A small contrastive audio-text model, trained from scratch.
Model: 10.1M parameters, log mel input, encoder arch caformer, encoder norm layernorm, encoder activation gelu, encoder patch size [4, 4], encoder widths [80, 160, 320], text encoder width 128, text encoder layers 12, text encoder norm layernorm, text encoder activation swiglu.
Training: adamw at rate 0.00086, batches of 256.
Rows from block 7 of the audio encoder of a small contrastive audio-text model, named by matrix and row number. Rows with one number belong to one neuron. Each number is 128 + 32 x the weight over its row's rms, rounded and kept within 0 to 255. All counts start at 0.
After each neuron's rows are labels from the 100 clips, of 14848, where the neuron reaches its highest value: "top examples" is what is common among them; "peak in band" is the frequency band that holds the peak. Only what is clearly more common there than usual is listed. The data: struck, bounced, scraped and rolled objects made by modal synthesis.
# fc1: MLP up (encoder.blocks.7.mlp.fc1.weight, 960x160), inputs 0-159
# fc2: MLP down (encoder.blocks.7.mlp.fc2.weight, 160x960, transposed), outputs 0-159

fc1.412 [114 134 132 146  94  82 169 136 155 114 146 134 123 109 160  99 153 139 120 165  93 120 128  31  58 147 151 125  72 188 132  69 110 180 136  68 168  84  84 151 108 125 166 107 144 135 150 121 140 129 147  68 108 101 131  92 118  93 187 165  74 161 145 128 154 112 103 142 157  99 134 154 113 132 111  47 141 112 124 123 118  74 115 117 140 163 161 167 102 111 108 185 184 129  78 178 148 136 141 127 114 156 200 162 160 113 156 130  76 145 146 172 160 156 170 122  80  98  92  88 130 190 139  59 110  98 116 108 117 138 163 109 150 162 117 189 152 130  94 152 147 136 145 104 115  79 156  93 157 161 146  80 156 104  76 122 129 163 110 122]
fc2.412 [110 154 166 184  93 106 140 126 117 114 143 102 143 106 135 119  84 187 109 104 116  56 141 149 127 140  84  90 134 129  65 144  88 142 138 138  90  76  61 120 111 132 173  77 104 163 156  54  92 161 157 167  74 111 123 125 143  66 159  81 176 131 183 139  97  98 114 132 107 159 142 103 156 158  92 145 130 165 141 122  98 103 197 142  63 158  92 165 184 104  88 146 126 124 133 116 172  73 119 116 146 133  94 182 105 112 161  93  94 151 133 104  92  88  98 174  79 179 145 148 145 120  77 150  90  63  92 150 137 141 160 125 139  91  80 110 141 136 116 139 124 156 123 164 144 166 142 133 145 184 123 158 125  93 112  62 168 145 127  94]
top examples: clamped rod; small
peak in band: 2000 to 4000 Hz

fc1.59 [159 143 118 118 148 118 122 164 161  84 136  96 105  89 199 157 168 130  89 152 179 152  61 120 149 160 131 143 168 122  69 109 149  83  62 149  75  93 136 145 152  29 161 146 154  91 162 108  97 124 112 120  34 145 116 107 157 108  99 106 125 145  97  93 132 114 110 133 162  95 101 159 179 155 112 114 145 139 149 147 117 130 118 177 167  98 177 172 103 101 174  96 114 135  94 130 126 147  71 160 125 146 132 203 125  76 148 150 147 107 143  88 197 149 106 180 119  91 117 110 163 101 135 104 105 109 148 163 144 140  70 126 108 107 142 136 170 157  90 119 101 179 112  85 153 160 132 111 103  99 127 108 174 154 169  92 168 154 186 115]
fc2.59 [119 164 154 128 159 133 174 195 165 121 142 150  96 103  67 126  79  99 141 138 115 185 113 125 167 113  93 102  83 172 116 158 185 101 126 181 139 143 117  93 147  84 163 167 104 179 144  79  96 115 116  74  84 123 132 124 108 115 140 112 159 114  98  87 135 151 136  95 160 101 100 106 119 112 106  81  66 145  82 104 103 134 101 111 120 177 114 148 126 135 135 181 168  82 100  81 126 168 173  92 162 163  91  98 181 113 175 100 151  90  90 114 114 117 139  76 147  99  83 122 119  77 122  94  61 112 149  81 104  92 176 168 129 177  93  83 124 167 103  90  80 173 121 166 108 150 151 162 110 105 171 147 129 190 142 171  99 153 110 147]
top examples: striker: soft; clamped rod
peak in band: 2000 to 4000 Hz

fc1.415 [172  61 180 119  53 101 164 147 122 163 124 107  95 135 113 125 110 129 107  91 166  88  66 169 113 168  89 185 165 172  84 119 153 101 162 140 127 172  35 161 156  79 155 109  97 130  92 141 124 140  99  92 130 118 134 105  77  96 127 142 117 137 130 140 156 113 124 194 114 137 128 116  97  90  73 198 161  89 129 161 114 185 128 146 124 139 144 171 126  81 179 115 155 164  85 123 120 128 111  68  86 145 182 104 190  90 154 101 140  81  80 113 115 118  89 133 140 120 158 127 124  98 151 109 165 167  93 169 159 187  98 122  87 112 153 149 132 130 156 124 137  93 130 176 163 163 166 162  80 103 132  84 114 164 121 149 116 158 107 125]
fc2.415 [160  96 180 141  72 152 114 107 117 132 108 139  99 207 105 135 121 145  93 121  77 116  96 157  59 104 150 158 155  60 143 126 155  99  79 157 141  89 224 123 132  96  81 133 106  84 131 147 145 143 153 186 122  62 101 127 119 134  54 139 194 114 112 124 183  97 129 145 110 120 179 164 141 187 146  88 111 140 102  88  93 107 139 110 128 102 106 153 103 108 150 133 118 136  91 164 121 148 136 172 110 188 178 127 151 197 139 157 125 104 121 150 128 117  92  90 176 177 167 107 163 136  96 129 147  97 111 131 100 103  96 140  92 121 201 117  71 147  65 151 119 150 146 152 122 111  87 111 108 145 145 145  75 162  92 130 165  89 121 107]
top examples: striker: soft; clipping; text has "clipped"; pink noise
peak in band: 500 to 1000 Hz; 1000 to 2000 Hz

fc1.398 [ 81 168 165 140 125 175 111 197 131 131 175 178 112  97 114 120 112 135  93  63 156 129 160 142 154 104  63 117  97 152  85  84 149 112 115  99 119 139  96 145 157  99 118  88 186 123 131 101 111 215 160  97  94  76  82 181 151 149  92  84 104 164 120  81 150 187 107 134 185 147  76 151 178 129 211  94 166 109  99  94  76 157 146 115 116 140 186 128 110 149 176 172 122  93  84 131 122 146 129 139 140 143 148 112 104 100 150 101 100 149 112 126 178 138 169 132 139 121  76 129 129 140 109  95 153 121 144 112 120 173 145  98 158 175  79 183 146 116  93 152  65 152 117 153 157  93 110  76 117  73 148 114 102  89 122 145 125 112 145 142]
fc2.398 [114 113  64 152 137 101 172  47 115  86 143 221 191 182 127  95 110 104 127 154 119  80 102 164 121 117 152 132 123 152 193  97 165 129 162 135 148 129 165 131 141 102 109 166  91 140 113 155  86 157  83 139 166 137 158 121 111 168 191  93 103 176 203 133 108  65  98  59 125 142 176  93 142 132 168  79 110 100 148  80 128 172 160 155 158 105  75 132 114 114 115 121  92 115 171 206  99  98 166 180  91 142 164 158 146  75 149 160 166 118 172 143 152 145 133 137  93 118 137 167 107 139 132  86 146 143 114 107 109 137 103 116 165 118 172  73 177 132 129 113 154 132 173 100 152 124 102 114 140 147 125 154 110 114 105 118 137  82 126  92]
top examples: rubber-like damping; repeated hits
peak in band: 500 to 1000 Hz

fc1.69 [115 109 175 143 142 120 124 143 155 113 100 166 147 129 172  78 176 164 148 122  83 122 155 130 108 172 152 168 107 131 126  96 139 155  83 145 148 102 143  92  95  72 143  84  95 163 166 158  90 100 151 122 145 199 201 132 170 128 186 171  89  52  94 128 141 146 117 135 114  94 117 104 161 193 135 133 100 152 124 128 136 107 136 143 181 124 121 136 148 100 147 183 140  90  89 167 143 162  44 120 108 142 182 109 112  95 171 151 155 116  80  67 119 148 117 128 157 157 170  88  88  86 201 175 171 153 182 132 166 153 130 118 158 170 101  95  88 119 135 113  91 103 120 138 139 139 133 101  96 102  56 118 173 161  94 171 143  96 123 109]
fc2.69 [174 131 179 147 126 177  88  92  92 163  75 139 112  70 106  87  92 120 157 142 163 100 189 165 101  89 124 129 134 122 145 168 126 132 142 158 177 158 143 137 154 151 139 134 149 142  96 109  95 187  84  99 138  81 171  91 156 139  68 140  93 177  75 124 174 103 181 110 134 124  85 161 148 159 150 117 187 185  94  94 105  91 118 153 116  93 127 128 166 147  95  99 180 127  73 139 133 137  88 112 132  67 132  80  73 114  95  85  80 147 123 158 103 132 153 117 162 184 169 113 157 144  81 134 137 148  90  70 132 121 164 122 148 162 188 119 147 124 144 170 116 121 177 173 104 137 131 113  95 142 103 131 153 116 186  62 121  83 128  83]
top examples: large; one hit
peak in band: 0 to 250 Hz

fc1.440 [105  97 173  93 111 118 121 178 127  98 109 137 141 124 146 169 140 148 174 134 138 134 115 143 131 126 136 158 120 174  79 155 105 112 108 176 151 132  92 104  80 111 153 141 109 149 108 100 162 118 109  80 141 137 148 129  84  73 124 130  90  84  68 152  83 178 182 132 185 119  98 110 151 125  80 110 104 141 119 164 186  86 144  57 111 176 156 130 148 142 176 148 127 103  97 160 171 139  72 125 102 187 145 118  64 124 114 125  77  97  90 139 144 164 106 135  93 137  58 121 186  69 196 125 119 197  94 115  56 129 157 158 166  94 143 164 169 160 113 163 146 119 148 118 103 173 100 149  93  85  65 137 161 170 126 116 124 161 137 168]
fc2.440 [145 157 165 172 120 134  72 125 162 111  80 167  91 100 151 164 145 122 129 162 165  99  99  88  72  90 125 164 128 147 163  91 137 153 181 186  95 115 166 172 105 122 102 141  94  93 145 105 156 128 170  80 152  97 164 168 189 133 103 108 153 108 108 105 124 142 173  99 130  78 129 138  80 158 150 162 112 125 137  91 151  65 148 100 129 131  75 100 189 168 143  94  86  98 153  82  85 102  91  99 114 109 110 128 155 152  79 127 156 129 183 110  75 142 190  88 142 120 178  97 130  93 148  97 131 133 174  88 153  74 101 142 169 156  84  79 116 143 142  93 139  97 113  84 157  75 122 129  76  86 155 137 114  85 107 125  92  67  90 143]
top examples: scraping; reverberation; text has "room"; text has "reverberant"
peak in band: 1000 to 2000 Hz

fc1.416 [110 105 142 101 134 147 161 127 156 169 116 114 137 108 157 115 146 152 137  78 127 119 116  78 119 167 143 116  71  99 146 139 153  96 101 143 135 157  81  96 172 145 131 111  64 158 143 100 144  90 173  67 158 132 150 132  74 127 142  77 176  90  89 162 173 136 101 114 119 171  31 151 106 127 174 122 141 208 119 136 141 121 151 108 113  56 141 109 134 112 149  87 159 171 108 128 158 161  83 130 176 158 159 148  71 109 185  91 107 150 167 152 107 179 122 109 164 126  73 103 101 161 153 123  87 139  94 148 147 137  96 158 210  95 120 112  88 110 179 144  89 101 168 135  78 139 162 150 153 131 126 109 115 180 127 178 179 131 108 182]
fc2.416 [ 82  70 126 101 102 158 125 162  94 146 115 122 147  94 173 113  91 120 110 120 152  88 137 119 153 163 135 154 168 160 136 124 138 143 119 209 131 159  96 120  57 159 167  94 169 135 114 164 124 151 141 168 147 114 125 104 128  93 140  95 118 102  94 152  94 117 120 170 142  84 175  92 130 172 151  88  87 140 193 122 184 129  87  76 100 102 133 160 168 122 153 185 129 118 151 167 114 140  68 110 144 182 138 169  99 165  88 160 137  90 119 130  78 126 133  78 130 102 163 137 183 167  85 151 156  62  92 129 130  70 191  84  90 132 106 170 133 172 183 104 128 104 165 172 108 155 119  87  65 136 152 127 116 132 125  76 101 157  90 171]
top examples: scraping; size: small; square plate
peak in band: 0 to 250 Hz

fc1.228 [148 107 151 110 151 119 171 127 179 127 156 154 135 145 125  98 142 121 110  83 107  99 141  99 127  98 157 159  99 155  99  90 147 148  66 170  86 118  72 145  61 140 122 155  72 137 110 167 198 162 117 157 107 127 142 154  64 105 182 169 136 146  78 150 134 102 130 187 132 117  73  93 114 107  69 113 136 160 137 112 144 120 186  75 128 104 192 155 151 127 114 110 176 155 105 124 129 117  49 126 121 175 149  98 105 112 150 104  50  76 113 174 130 190 135  88  79 117 110 161 168 173  97 158 131 100 127 123 134 145 103 117 127 141 146 109 173 177 146 161 152 135 152 183  62 138 132 139  87 137 103  72 125 124 182 149 162 186 119 150]
fc2.228 [105 149  77 124 178  77 117 183 137 130 123 101 140 105 111 114 168 181 154 175 150 106 118  98 113 109 168  64 113 110 169 204  78 131 123 178  86 140 166 180 142  87 140 150 105 177 172 131 123 146  85 151  90 101 107 107 176 130 172 166  94 113 142 147 146 125  54 102 179 130 106 119 143 107 114 148 152 120 131 126 100 119 138  91 104 150  87  96 173 125 119  99 145  79 167 120  69 179 129 155  93  64 147 177 158  98  92 143 201 159 181  60 116 136 158 145 127 134 177 151 141 141 184 143 128 101 100 119 145 139 127  90 164  95 149 148 188 151 108 104 152 104 115 106  97 181 164 124 130 135 157 104  96 118 184 108 116  98 164 183]
top examples: striker: soft; scraping; reverberation; text has "room"
peak in band: 500 to 1000 Hz; 250 to 500 Hz

fc1.342 [132 121  87 160 111 167 191 173 115 164 150 142 161 117 113  98 177 117 135  79 164 133 181  88 117  96 112 148 138 122 169 139 123  74 147 109 185 177  76 160 130 125 171 157 122 112 168 186 108 105 165  99 129  99 115 150 102  53 139 104 150 139 103 155 115 176 187 175 134 147  67 106 126 145 133 144 118 118  94 120 114 124 115 123 105  67 165 131  68 163 145 109 104 162 131 107  90 117 138  90 176  84 136 131 155 110  77 128  51 127 100 130 208 119 157  63 160  62  63 148  96 156 131 103 127 143 164 163 145  88 130 181  95  83 125 180 146 147 117 103 114 123 120 113 138 125 156 156  96 173 115  54 100 151 154 102 119 158 132 128]
fc2.342 [142 107 108 120 179 182 134 158 163 146 107  90 100 120 150 123 114 133  91 119 166 126 141 133 150  99  80 101 122 100 106 155 107  99 121 152  79 102 184 101 159 110 102 103 135 150 156 136 121  96 167  75 109 110  89 156 121  97  71 134 167 175  64 125 103 117 106  93 116 124 177  98 153 127 163  92  85 175 142  67  87 151  89 127 117 150 152 133  64 194 179  66 104 151 166  98 125 163 122 116 185 189 132 141 140 108 147 149 109 148 124 112  99  96  79 109 134 180  70 115 140 141 127 179 148 214 120 162 123 115 129 102  84 181 168  73 116 138 161  79  82 105 124  87 128 137 152 103 136 171 124 164 165 152  66 138  64 122 128 168]
top examples: rubber-like damping; reverberation; text has "reverberant"; text has "noise"
peak in band: 500 to 1000 Hz

fc1.578 [119  92 152  85 113 115  90 212 156 102 131 124 159  82 113 127 183 169 118 117 171 165  80 117 187 203 145 113 147 148  91 112 111 142 131 158  70 127 125 155 111 163 167 124 121 167  98  99 185 161 138  89  79 177 154 122  91 107 162  80 100 140  98  98 128 135  77  98 127 126 117 132  73 112 101 178 152 132 137  88 175 166  87  68 105 103 129 143  97 110 177 113 104 114 144  67 169  94  89 166 184 177 180 102  85  86  98 119  95 137 100 161 118 177 137 142 157 104 144 105 165 173 107 160 180  98 112 167 146  97  95 131 146  93 101 104 164 151 145 157  86 118  95 107 126  97 147 159 112 141 150  90 135  75 138 102  88 139 160 162]
fc2.578 [191 175 157 180 156 147 107 156 174  84 165 176 135 161  90 180  92 129 129 178 179 109 131 158 140 130 130 142 150 143 105  81 157 163 113  99 135 169 106 167  90 140 148 100 120 125  81 114 181  62 127  90  92  83 114 123 123  97 148 114 108 124 165 173 115 154  96 183 161 159 156 155 172 164 145 143  84 144 149 145 113 106 168  84  96 129 120 112 121  91 147 170 132 106 150 167 161 120  99 127 121 128 195  75 101 187 175 102 126 132  74 107 182 126 110 129 129 178 150 144 106 188 159 169 128 179  99 151 119 110 110 139 135  78 167 116 135 141  73 164 186 108 130 142 155 153 113 107 200 151 107  67 166  82  90 136 141  92 155 100]
top examples: clamped rod; small
peak in band: 2000 to 4000 Hz

fc1.96 [180 141 144  97 154 150 135 122 197  75 129 195 113 188 160 173 136 193  66  88 133 136  98  82 153 119  73 121 144 183 105  53 154 108  67 144 143 123 109 139 171 104 180 143 102  98 116 172 135 107  93 166  85  93 101 131 137 133 137  86 142 129 151 127 170  99 138 123 155 135 108 154 141 136 134 137  74 157 109  95  93 103 157 105  95  87 123 149 125 135 137  69  95  93  56 128  96 158 139  94 106  93 177 146 117  78 115  83 101 207 160 142 159 156 106 167 144  99 144 137 146 117 170  93 156 141 100 108  72 157 134  89 108 114 159 106 143 109 140 154 171 155 208 131 126 153 135  96  60 151 134 154  97  98 108 161 151 123 153 111]
fc2.96 [ 95 126 122 119 139  97 128 142  97 106  88 170  84 124 100 169 114 115 133 135 189 116 146 140 149  90 103 127  75 144 177 108 173  92 138  67  75 181 187 107  98  87 128 140 165 115  47 121  72 141  81 111 161  61 148 176  71 144  99 152  88 127 171 104 148 110 116 166 135  92 148  93 144 128 146 155 163  61 156  84 159  93 106 183 166 172 133 131 160  91 192 156 160 189 150 112 130 143 114 127 160  68 118 105 130 121 116 158 147 121 200 120 129 120 136 133  97 160 111  90 110 147 162 105  78 150  84 131 164 108 136 161 138  92 136 146 103 107 117 106  98  68 105 156 187 177 153 165 125 142 133  96 138 187 151  88 111 130 126 157]
top examples: striker: soft; text has "plate"; one hit
peak in band: 2000 to 4000 Hz

fc1.156 [102 144 109 138 157 133 106 106 184 146 136 149  84 126 167 103 184 149 141  57 137 164 133  77 130 139 105  91 133 136 113  65 120  92  78 156 106 161 139 119 146 101 162  97 119 132  96 146 147 145 189 145  58  92 154 202 120 120 179 149 158 159 107  74 109 120  81 128 159 159  74 151 150 126 121 153  81 122 153  53 118 119 144 136 125 140 149 156  86  92 143  85 113 116  78  94 108 151 108 139 151 156 145 135 173 101 139 101  54 151 120 152 205 136  97  31 139 101 117  91 126 149 138 114 161 167  90 100 109 150  88 109 167 115  91 172 176 149 100 104 103 140 149  91 101 200 141 110  93 154 138 109  97 123 108 136 117 168 100 185]
fc2.156 [100 137 124 109 160 150 116 140 107  95  93  63 143 159  98  83 169 121 142 130 114 127  85  72  98  99  96 117 109 157 131 113 100 148 126 113 134 136 150  88 115 158  77  58 176 129 166 136  75 121 135 147  95 163 172  78 101 160 174 122 120 138 137 124 130 105 167 132 160 102  96 118 149 168 140 133 132 142 130 146 154  74 146 149  84 110 159 158 110  89 102  97 168 157  80 184 108 173 115 193 137 133 147 125  73 100 181  93 179  74 167 103 148  84 194  81 149 181  79 112 107 165 190 113 141 124 180  71 193 149 151  96 171 121  98 176 138 106 132 127 180  87 130  94  89 105 103 159 127 101 106 119 153 157 140 173 153 105 111 188]
top examples: striker: soft; small; wood-like damping
peak in band: 500 to 1000 Hz

fc1.19 [162 173 161 116 149 154 141 187 139 183 102 144 108 134 178 160 147 107 133  71 137 148  61 104  94 167  93 159 106  98 145 112 130  88  96 120  75 130 142  94 108  29 130 155 132 147 161 127 159 117 137 146 107 148 102 171 134 129 101 114 102 158 159 121 110 151 148 174 136 152 111 156 195 170 129 107 106 139 103 110  96 107  78 180 145 129 185 107  99 167 173 144 110 118 107  69 154  88 111  90 110 158 131 153 106 119 137  39  94 107  61 142 155 155  93 148  73  81 132 120 126  91 117 122 133 164 123 125  75 105 123 132 110 141 102 121 105 154  73 109  41 140 105  98 120 103 165  83 146 111 168 135 190  75 131  91 124  96 166  76]
fc2.19 [117 120 110 130 156  95 122 122 139  92 102 159  96  97 161 147  97 161 153 147 104 126 109  99 118 147 136 171  92 172 115 145 157 121 116 149 171 109 101 135  72 144  91 170  94  96 176  80 121 154 161 163 149 204 128 138 131 102 132 151 185 153 230 141 174 111 155 175 135 107 122 134 104 143 179  92 163  84 117 132 156 141 130 146  76 126 100 165 106 159 127 135 142  85 118 106 152 181  77 188  55 118  83 138 126 155 135 115 137  78 105 147  73  68 174 166 139  83 139 162 163 151 120  71 148 123 118  86 190 110 144 145  96 102 133 140  92 131 121  76 163  95 150 170 172 118  75  99 127 139 145 178 140 159 121  88 171 194 166 112]
top examples: striker: soft; shape: round plate; white noise
peak in band: 2000 to 4000 Hz

fc1.190 [ 99 146 165 140 176 130  93 140 134  90 149 163 102 130 125 160 158 156 118  99 187 118  83  83 117 122 152 158 140 143 127 156 174 134  86 186 167 134 181 190  79  94 155 102 141 175 106 125 170 129 125 120  86 141 121 152 121 154 118 166 100  67 141 143  83  62 110 122 100 142 114 143 137 133  71 130 189 147 125 132 118 184 123  67 117 170 157 108  96 140 162 171  79 140 136 125 111 164 146 166 171 130 204 200 132 130 142 144 129 103  96 174 122 150 123 105 135 104  91 100 188 139 178 130 153  80 149 105  75 100  82 104 166  71  78 100 123 116 152 100  96 164 184  92 140 163 204  95 150 105 124 119 168  94 124 144 161  88 149 115]
fc2.190 [140  96 124 121 155 104 150 162 107 152 104 142 166 138  50 115 140 144 103 111 174 113  92 139 122  67 164 160  82 153 141 151 126 140 147  64 132  92 150 104  88 131 183  78  89 134  70 115 136 156 138 165  87  91 120 118 120 161 108 104 118 110 250 133 112 161 152 121 153 168 124 143  90 116  74 148  97  97 102 184 132 173 149 168 116 133 137 132 189 111 162  91 144  85 143 105 149 107 116 118 117 165 163 122 122 116 124 119 135 165 118  92 117 140 134 174 115  95 101 159 120 141  67 170 188  93 143 159 184 129 175 169 174 132 107 109 152 123 141 146  92 142  83 178  94 132  92  90 197 122 109 179  79 159 145  70  89 160 152 165]
top examples: clamped rod; white noise
peak in band: 2000 to 4000 Hz

fc1.268 [161  94 141 184 129 113  92 113 183  96  40 195  83  94 147 171 118 130  89  78  98  91 109  70 148 116 127 138 157 173 159  94 115 120 138 155  98 191  87 140 166  92 115 101  83 140  92 152 136 164 183 105 114 111 148 154 140 148 120 157 125 103 106 102 149 122  89 149 178 154 137 169 132 146 148 177 111 110 167 100 149 126 157 103 127 129 136  76  94 110 162  82 156 125  79 179 116 124 112 114  87 165 195 100 122 147  98 132  84 186 157 185 150  96 126 122 128 113 131  78 133 182 189 158  94 160 164 159 101 104 170  77 104 125  85 106  87 129  95  97 113 112 137  73 157 182 130 148 105  99 101 156 154  90  87 116 117  81 134 115]
fc2.268 [164 174 190  79  90 166  87 167 128 108 112  77 175 161 154 170  86  66 119 126 126 167 192 118  88 121 118 193 149 119 113 168 144 152  73 133 163 141 137 126 182  91 109 140 162 145 119 145  84 124 150 111 125  85 152 154  89 129 158 129 127 115 204 136 150 112 159 185 101 129 123 182 159 138 153 164 158  93 105  97 107 103 141  62 167 165 187 153 118 149 137 125 135 116 158 143 120  96 104 104 125 107 107  89 119 184 148 110  99 113  88 189 159 132  92 152 129  97 154 114 152 100  81 174 134 161 136  96 152 147 147  79 104 126 126 155 135 103 101 116 151 158  84 189  86  62 147  70 168 152 160 124 159 140 155 122 162  69 110  78]
top examples: striker: soft; small; wood-like damping
peak in band: 500 to 1000 Hz

fc1.98 [ 74  85 113 151 131 179  98 187 106 138 143 103 124 177 183 123 126 196 122 125 126 110 145 143 168 139 115 111 118 126  34  80 149 190 117 102 152  86 114 162 135  92 156 137 157 120 131  70 136 145 102 133  84  66  72 179 161 103 141 105 147 122 100 148 127 132  94 101 195 175  91 120 164 131 204  79 173 149 133  75 126 145 159 130  99 132 177 178 134 158 150 155 112  67 125 132 120 114 121 139 114 125 111 182  94 109 171  74  83 132 103 152 144 140 168 109 161 117  82 123 126 118 125 100 136 147 116 134 126 153 118 125 184 129  95 175 136 105  88 149  59 127 186 171 108 187 179  99  98 135 120  74 166 128 112  99 107  99 138 111]
fc2.98 [ 72 157 116 106 172  98 162  77  54 103 159  97 173 174 169 119  78 168 139 161 118 109 121 147  97 131 151 113 120 137 193  88  93 116 213 137 165 125 125 165  86 145  99 119  92  80 120 108 120 103  88  91 181 117 143 144 108 173 172 101 121 123 203 135  77 119 141  95 182 187 157 156 123 123 137 126  88 134 124  82 121 133 165 111 122 144  92 132 117 137 125  89 133  76 201 151 179 107 163 123 110 126 167 138 153 107 152 151 154 134 136 125 153 100 169 111 105 111 111 120 127  92 101  77 158 111 162 196 105 154 158 138 143 151 147  89 107  52  97 103  62 118 159 113 143 172  99 129 168 151 155 141 109 150 141 110 155  66  75 113]
top examples: rubber-like damping; clamped rod
peak in band: 250 to 500 Hz

fc1.348 [ 71 110 120 157 132 141 169 155 177  95  89 141  86  99 138 149 154 105 141 104 152 145 157  92  74 120  69 141  70 147 106 123 135 107  91 150 142 196  98  98  68  77 109 185 148  93 120 135 110 149 150 155 105 105 152 154 105 112 193 109 163 139  73  90 155 125 172 180 159 144 139 157 119 103 116 137  53 164 158 103  67  87 134 149 142 104 180 152 127 105 124  85 141  70  88 133 147 137  65 171 177 139 116  92  89 120 139  77  78  99 210 130 121 203 135 154 140 107 127 106 175 107 138 125 122 102 131  84 124  92 139 105 124  86 116 152 111 141 167 144  74 168 133 134 131 170 107 133  82 105 110 133 158 159 135 171 107 182 158 154]
fc2.348 [ 99  99 179  95  89 160 148 112 159  92  73 115  90 162 124 148 171 159  80  88 171 168 158  97  87 150 112 127 109 177 169 149 113 106 103 147 141 111 108 136  93 101 149 127 133 110 109  76  95 116 182 106  99 126 122 131  81 144 134 136 140 105 153  75 171 115 192 123 184 102 122 155  92 138  89 102  81 142 148  96 129 174 135 140 103 108 167 158 143 183 143  76 127  56 172 124  72  86 115 175  87  88 141 115 180  76 194  64 100 142 170 105 167 127  91 156  85 115 163 115 116 125 192 132 158 172 133 163 111 126  85 112 168 127 122  76 124 142 138 171 120 128  94 191 152 146 100 170 147  61 110 115  99 144 114 128 153 140 154 142]
top examples: rubber-like damping; reverberation; text has "reverberant"; text has "room"
peak in band: 250 to 500 Hz

fc1.541 [ 99 138 106 151 216 100 115 146 111 117  73 120  98 151 155 118 125 181 118 133 197  88  90 177 159 168  99  84  74 170 142 134 101 150 155 193 109 107 117 101 113  92 150 134 158  83 146 131 176 124 152 135  86  97 158 145 125 109 160  54 134 160 107 106  79 122 123 156 112 104  85  87 156 142 150 162  93 145 132 119 104  89 121 108 163  92 152 116  83 159 146 199  92 116 141  78 111 158 110  88 147 126 147 165 151 132 155 159 153 152 130 117 103 128 137  89 142 125 164  84 166  96  93  92 135 210  92  84 123 134 175  89 135  99 104 141 191 147  94  60 115 152 142 144 180 204 142 169 101 100 104 140 152 134 168 157 171 119 108 100]
fc2.541 [133 119 140 153 157 174  92 134 100 170  97 114  82 115 103 153 123 149 163 177  61 106 152 143 133 108 161 130 115 100 107 119 150 105 181  86 149 179 181 105  67 107  75 172 123  70 166  93  85  75  80 125 135 166 127 125 170  95 147 150  86 131 125 125  83 150  85 108  68 138 158 132 114  74 145 111 175  90 128 121  99 148 107 167 185 121 107 111 179  85  75  84 172 115 108 123 149 141 139 133 136 112 110 124  89 113 102 129 145 193 179  72 103 137 157  71 126  75 129 165  81 133 160 160 162 110 169 182  89 106 175  80 137 124 118 138 154 131 151 166 157 111 141 158 109 127 179 105 110  99 168  66 167 157 112 163 111 169 117 149]
top examples: large; steel-like damping; thin (high-pass)
peak in band: 0 to 250 Hz

fc1.734 [104 112 177 158  87 127 139 173 185 138 170 127 123 100 178 140 146 119 111 155  75 138 149 158 131 145 123 157  94 138 135 114 103 140 105  85 162 158 147 100 176  82 121 130 176 174 111 158 122 105 201  99 121 114 107 129 118 154 126 134 161 115  88 101 118 147 128 187 129 111 157 149 116 197 137 144 143  92 151 136 166  63 108 114  88 173 102 106 143 102 110 140 175 167 101 104 161 164 145 165 113 113 170 123  69 104 180  61 105 115  89 131 152 190 191 117 136 114 143  71 103 103 125  92  84 102 136 138  86 149 128 173 192 160 128 141  90 104  76 176 178  89  83  74  79 112 162  62 106 101 117 146 167 152  86 124 156  71 125 119]
fc2.734 [145 202 152 153 122 149 177 103 149  84 153 148 156 122 147 164 146 107 176 131 168 148 174 124  74 165 143  68 113  80 163 128 116 133 174 123 147 100 136 171 148 194 178 122 131 145  94 106 128  98 103 153 137 137  99 161 146  95 138 105 127 136 124 173  84 118 190 177  96 185 124 122 127 154  52  87 148 145  72  96 122 158 134 148 132 145 184 124 150 156  78  92 138 117 120  89 134 129 157  89 111 106  82 144  86  97  90 108 113 165  99  55 166  94 113 158 106 204 112 187 121 157 145 118 160 170  69 123  80 164 129 175 130  98 125 117 157 159 117 131 109 165 100 165 101 100 140  94 175 116 131 165 103 148 174 120  89 119  62 100]
top examples: clamped rod
peak in band: 250 to 500 Hz